python train.py --head_dim=48 --fused_qkv=false --parallel_block=false --residual_init="scaled_by_depth" --batch_size=256
Rows from block 3 of a small sound classifier, named by matrix and row number. Rows with one number belong to one neuron. Each number is 500 + 25 x the weight over its row's rms, rounded and kept within 0 to 999. All counts start at 0. Numbers have three digits each. After the name is the row's rms in percent of the matrix's.
After each neuron's rows are labels from the 100 clips, of 14848, where the neuron reaches its highest value: "loudest band" is the band of the loudest frequency at the time of the peak. Only what is clearly more common there than usual is listed. The data: simulated sounds of rotating machines with and without faults. In brackets: how many of the 100, against the usual share in percent.
# fc1: MLP up (model.blocks.3.mlp.fc1.weight, 512x256), inputs 128-255
# fc2: MLP down (model.blocks.3.mlp.fc2.weight, 256x512, transposed), outputs 128-255

fc1.367 114:522483489467516514478477502529525518487479477504479499507519521474483477544501541517532507486469508483482506509525495482519450536495492494542504505497502500499487509507481480499476512513464458485506486476559510548511474511498483478472507524524518477481504473489530472462487517498516514546467506496478474479484498514515559493512479469519514496492487492509499464514489561466490537518522
fc2.367 111:479491491483523477496492510528487481518483481514499531501470536542503527536480493456523466504506508513495546465529508553464475462477517466463474565527499447543446464487524458503504522522542538488503502480479504477479514525464488537488471527504506523473518500486515472462521467499475474498474476474472531522472451500524519512505472481504459482497466548495514502505474478513529525474458
loudest band: 1000 to 2000 Hz (38 vs 14.7)

fc1.373 121:531511458505516528488513484490477526469505479487476482521488453551512519549470513509568490489502468484496565473553465464508520508526472476497472463537502503487518562494516509507509456507449525492486480493511479517498485497467489494530513532527519518508489497453483474504517437476480505470498517511500493487520509537447537478500484529491490493502526465506518493445492492487502511514509
fc2.373 129:500481493456536476496486490498486491531505522479516496527555501490523484485489521496509532478526500500482530530532519497481553499468507521512542563514465481468471517501471497519499478538497472485498530518500506472515482522500486487499448491515478497457550497512489541453536500561482482513495509480537459503499531481490503528518502465495502529484480487519489538502484453466520508532512
loudest band: 500 to 1000 Hz (39 vs 12.9)

fc1.240 081:548500479502496477505502528457503530496488518505487519503478467482487479505479481521486522494471525506494528507529478515493525527490524512487462498504477497502526523483530529506516521527508521558500487500512466482516453532476516468529518494507499488559494492485522522493496504471504525466468585469505508435510492475495563508526511537488519507488498495525492530536475524494510504478497
fc2.240 080:483525529465458478490482549477472513563495542486494510527484502503481529470458475476542501465506480505506482504492465522504517484501515479474463498484525504523460467477508516544495499464510517537497494453469482487492456493495528517551447473477495496457483507539491485491506510506527492539486496480515548449481512511500510487510506521525490511462520519514496472560524496537545464496501
loudest band: 1000 to 2000 Hz (46 vs 14.7)

fc1.309 116:510468498515506550496493491505543502482538485514461511575455465569507445494492520487510492511504517507490452460517537539487526494505475528516489508517520510499508537504453489479529504539498461489548495444514493467549482473468482529469497492476455499507459465482487440489476540480536515466474502497493470483491520487497488500522434519521511442482486513475533495500470501532483496487519
fc2.309 118:536504502481485520503498549479453502493486523543501492490494513483482533514525501509519501525475472495504492503536458493513479464481532525495520472521523485533536497485559508503510523500515514510481520502481471534479485489556507494510446517475522509506500541511479514520507506485456496485466483522458495505497472472514504510525520492530496520540510453508519498516502475475495506524515
loudest band: 1000 to 2000 Hz (48 vs 14.7)

fc1.29 121:536533470546494493515474493479509494533508513483533512468520529472501501525518515477511526515469494540487531532470466492506520510479527471523514477517489506516530531535535501464437461509508520486507496492492491510482498487554502452516528459527525487475506456511525474506490516512575533435485507490520530508493514463536473524530509493499464472492540493493479474505469492476498492539455
fc2.29 106:522468523492490515486526477550485529508500466465447505531514483521523510500524465525522507511464470465534488453531482495548497482501519511508517534483505500491485560519496511509541515481494453512545482443446488510544486545502535485490520486510491485469486489503495502479521504479444499495469488507488514473460517472449512540448504495495479496442496497503506535495527514521516495481554
loudest band: 250 to 500 Hz (27 vs 10.1)

fc1.354 062:502503585492497526449486490488506505505550490530519487474483499483477515565464519473495516508537499500491526521456484418496501521483504498525483516493465518512464523536486545463488518496488483532519491453494543535527505474542528499485490482465512474491498459480496514505560541489524499508483538524501516538516505469489521451509493438526503510462475468516485517500539487513497483522529
fc2.354 063:502551495511496447533507526518487492511504501499519515485495478488467514535496492470498462488488486501509473495481508530535490510473470541468542497496534507517503501454486521482528510471522526476534532517507479493457495518481481501549486478548516515510470493528494494511488527509500491474470510506496499538477516474480496553516522502498523479496513470519476515514468520492514534501477
loudest band: 2000 to 4000 Hz (28 vs 11.2)

fc1.253 080:524499462500505533505511498477467480476470499541461499484482506509539519506521458516539508511466454510450477524498520450494548511513512485481522522520527513513478463479459501545490495511547498500496482544515506503483474538521522503484484509524538503478491498522498490519513523481495447483550497552511492448450477475471524543542518487543549540451490497492507509465496516511476472493466
fc2.253 086:517496520482506481543532485503475519490488485459499509510506499455494495469477529495528522486481531505558475443501460510520479478491467531499485527462508478472569472508511515506499514522510501496528554506520489490524474507537454506516496475518487514504504511532535502555493495515518527522462523476510505540523533515449537517544576466521550487520495470457525459511512541484492511470496
loudest band: 500 to 1000 Hz (31 vs 12.9)

fc1.468 083:465503491494453515497510477481479454501498462493500504455511458529515498493518443504497472523508538498494494551468498477522492540501484540481443508504509465464525490506476477487558479474441494503476509476498502563586477489474529492511502490475536492508519517493491507475487510516498505520501538549438498510489481510477502506458526501510504535476472521499477507506499534499547479505513
fc2.468 074:497486451460473495505528514498448547509506518471491484467487536492516445504507509477498536505447508552487524469505515495489469522568519466499535532470493491512485507472514479499504539525496456526447513505490501523535534501530473503495505458510515510542505540541520495538493494494491528479515509516535465469502453509507508523495506487486484491518492527474555477455483484476500519468533
loudest band: 2000 to 4000 Hz (44 vs 11.2)

fc1.197 116:484495522449470489494522476487460532468468532519486522464493544514469520532530509493533478519538531507513536485467464504478504485511475433465474451496528539462501486522511502503508484467515510534484512516462523480526496495523528487449515506464489536532510515538490518504488503486520521515485491492434496514507475465509475531513514485471556513499477512549508494532491502523471518495578
fc2.197 124:521490509477527504536511483518515508487525514499517546504507501567468460523497533517442514466468482479490515519483511496545511522533500516502526512456483503523517492501529487519511505512464493522474479472521542533458482494498491510514446516476517494475484454521519483506507472497497507506459486494526537473484475525521484493475527517522457457531499517497461474499470559452500531534484
loudest band: 500 to 1000 Hz (38 vs 12.9)

fc1.376 079:497448520503463499490480458508498561532489502493530504494469451494477481543523504511514485524502465537477507491500510476470514499480520477467507525455490469491534513484535466516508500524518486502503480514517500494489524476470499485545499535533490526501487500478471547509507502477509510480411509467502551505513482498476528528539512502490500498493492530563483501516549495499497563510491
fc2.376 082:532469511478540509471544485504502479524497516525551506498510534473481495475557475462516501484499496501504508473536501516513476486470513550478512460505461489472478504505530499517492499507504481517514516515528527484472463504509509545487544445539509521516559491519491481491497503501477458517543517509490494518492522491469490503484505518449510495507475518504525493508458482490465456503518
loudest band: 250 to 500 Hz (26 vs 10.1)

fc1.10 115:488528488473490488524465499487535498464459509518508516508501508522513499465512491480494486465528476497471548524474446462502469523474526479496495461521527536489471527515486486535500495483522462520479540503515454496463488436478535521514501528502481495520525494542520484520496446485499493511492474521484515478523508500511444475517539488550485500513465530492541492513496440559494494531503
fc2.10 120:489469524518489489490504508531527462514489536511544490498525529502513501526518530505490555486517540478483511477473463506491507473492506495483481480517517520456497524501461541511507479505444521466518500515521526558499486540533512472545516486497493480519501481561519498510467481525476512505461556458470493481486440530487533518507439460457433496491490484531558500515450531485514476480507
loudest band: 500 to 1000 Hz (31 vs 12.9); 250 to 500 Hz (27 vs 10.1)

fc1.392 112:504514532465489480485480513524502494492492520467478532457495519511557503471486499489503511538453443461519479531490474529513520500499558469518482480497509472488489474518511477511458548504508515534496530459535498542449512480457485495488449502508535509525563491504488479478514507501509486467477494507501515487487490532504469529492492465508524470503551503508539481506527504509545497514470
fc2.392 118:462506482519536501472518515472459525511462514511487479478478505482465466513459495510474554483522540524490554489460519516525491502497499511472513572510469473493517493501515486490527504541492485489498470511491473496460519547537495508532513504525468540425475525523492480525498495492526514569538484501460464531463483489514493418483513502505508512529471495509495522501508471535459483478487
loudest band: 1000 to 2000 Hz (34 vs 14.7)

fc1.456 075:524475477516468488483489505506475495502524482477530527483499522496459498465527489502514500474497489531506474531494522477474491499517492465503502495490466481520548487498466499515512495505517513493523490484456477516492535499507498497492515485523456415495533510488501445472482497504489532546505521519473510469489479529508547481492520545479505487495512529491483489435483504534557470461490
fc2.456 075:523550472542506477526521493514470516534525491486502492506498499479515445489480516526524455489484544496535483487459483533469525545519500493489511526503530463525450509481476501485484462488501518493504512509484419470533480519484493500478517477501512534489496505478506512506464459469486518476492517480492519521465442496513497545466507533533473483484493503503490487514533529523501520489493
loudest band: 250 to 500 Hz (27 vs 10.1)

fc1.201 072:500473493485466537516535518481494506526507525469470462483536498512466500499513503502476477497507508535468505496524494492508521447458529508529470490509513497487458494507533463453530554493489469564512487511512462525526460518517522518482508486523496492506474496516526496497538507518490510498481507491510504509516488474470495484560507488509438527483503505531521488479491547480543494439481
fc2.201 071:478511476483478475494515516552501513503503454499516479494482477496509519516521481491515537530473499503489524499480520486517526531579455497502525500538483513466507481506507513511507510517515508528473509490461494513487489504496502522506531491527533473471526563512469508465491505488561528449489515475542502516521502483479513479496498543479511526514435507491498573517494458519483526541549
loudest band: 1000 to 2000 Hz (43 vs 14.7)

fc1.86 100:478501493471509521452474523513500505532498521501519511481514455506532489522496529458486499503501482524527544488494512473511510560495538507429480489478509523462510465498467504542498511521474493498507517528507524553513519482464529507503544519482507471502465485485533534509511492503488480476495517477521541504497480554522511446493485454535483465510506524523515503532519507486497522501503
fc2.86 094:488528491489503500474495474466502517472455461478508489511532523500533506471470521514493487504495512478448482504442477511557520461458498518542480485528511535548526508529504481529486507513508542485498484495461495488483542501539487505533519498465468517530492485527463457489492496510512555477542506478511494481532512521482509553526507511540493528460504502493533481506523492482481468517517
loudest band: 250 to 500 Hz (43 vs 10.1)

fc1.269 111:532502514475522513487490507471545519535498453539498488474488492541497481513506492512511492476487497509497518547516499494498526494525460486507520523511484514503493518509549515478497499518525522473460504525527536468473521575520486514499532557498496504520501505460514510507498444521491529497489478488465448530509534543527470481527423486526469483513524506556499494525497511496513506503477
fc2.269 113:496469498494420511549551451527515513546504485479521502477530503454430513474505480480482580520484498495496516498464504505501486486491476459532466460480497520475493510499526506503517482500540476497485474502495488512497479478509510510520525530508483481496483541532482504478467531459470539503516500492496531476521521524479536506525515495522466475526504491512524532479522544543507455510496
loudest band: 500 to 1000 Hz (32 vs 12.9)

fc1.307 098:551471490484503537481471526457515484506469498457476516502537497508504467504505501569492489485463531486500488520487538497555480516474508472529465559471524497496509511507542481503508543508534477535520497510474501472517493503484523508516497490451495498486519484470496523497511534523497488529512494498450531467516510532496476512514519496526503465504548471489533543531466472528498478470498
fc2.307 107:459499505511486526490495526516466481520535498498570502459475494513497530466507503491495459518495458512436522482476501472540517532469456493502475522521471455494519480504508511488488531492519514503514509447508531521481459458480457530532483501520493517524493523477478496523483512498500520498518512502513523460582534518526517474496486522501502493541461471485527500481533530426508519506503
loudest band: 1000 to 2000 Hz (44 vs 14.7)

fc1.69 109:494510525440509512544513506534494465536500507507501549499511506475514498511498532487481496497525518512565534464475491486486488498451482459484507473511492488512489502504458512520479508528504481521483517483491513492495459487527509533522485512505533488529519497534441504466520482534506447549534546510509481506501550509477505466487507533586501520468467510539473513512483492473520478486484
fc2.69 099:498506485465492429502460517515486517522505453491501514471494479429515511444503460461518524503486499526493511537522471514500506403523492499473512505469543480527508527543481528446522491516503462508517481480539526547499509522478511487492512486507496503485479501530495510533487523487492526485476471489502498513476467520510416471472495509549510468498503501472492507481506502523490457502514
loudest band: 250 to 500 Hz (32 vs 10.1)

fc1.450 103:494484487493511504443489493549492459512515505475505517496508494482507497481529495447519469508526506498490473524481535464482503549456523521507521485532527527446503509523489497486459506435520471504512529484471521520497476473493509499494534543496499507562525510494515498504469547539474422526490487484491468509525507473565501492509508482485483476488477529520503516483509526542538538502520
fc2.450 109:503485483464500482484517504513467471505524549485507498545523472490497443460430503509508480515527544501486547508466477496501490463483496508458479466496528502498486509541529484516503514494468546481505499488486514478491546497480522487489515470502526556514539523486446477497475484503476505466469540508449475585479513497484505505511492523536519462500505462508468497494496477505493510467516
loudest band: 250 to 500 Hz (55 vs 10.1)

fc1.438 138:514536502515555516530504483523467491467461488478485481464494500490496479481476512463516511475522481484478514526504505526524535498503487478503484474478496515455496501522561434518533525559499523498517499489459565445477473505495452463469507484497562478503494516508515491524508507505471514481467490521521512482492522533498512475493486501488511528536533499552469478500503514486456504538529
fc2.438 121:506504488520513471494453474546486482497490476457520475485485529516513504562492488514480540498502477536540483463501492461490481493501478500540557511481512512524489488505441511531515504520471484529514502534475480499512500497544523458541542521529541486518528467509500510486484506502490528481549488494499456484515536484532530479427578510498478490503452515477517486468509504514485512463519
loudest band: 500 to 1000 Hz (32 vs 12.9)

fc1.351 074:458472495463480517518509480487511490465485466491534507493487522502469516466488509492523521543511505504459494531497511489506468484483499469515494501479505546501526520487474512496512498517484499497523469487506517502517481484485491505488486512492509485493479522537525522487462489516500484513471493511514495511451531503454496513493534463493470533518505476465494517540479462492516485479487
fc2.351 077:509482536509479517479493453489521486513518494529478490510471506496510501482495505503496501514531498457497498500558489557478534529522451537493509492510456468511538521543513495478528515491509500478504461470492479542486497486476480483527500528486507472471502499475521479509529529475509523487488508519517504489511458506515472519487546521509473491512518514501458478475500447488513558477507
loudest band: 250 to 500 Hz (27 vs 10.1)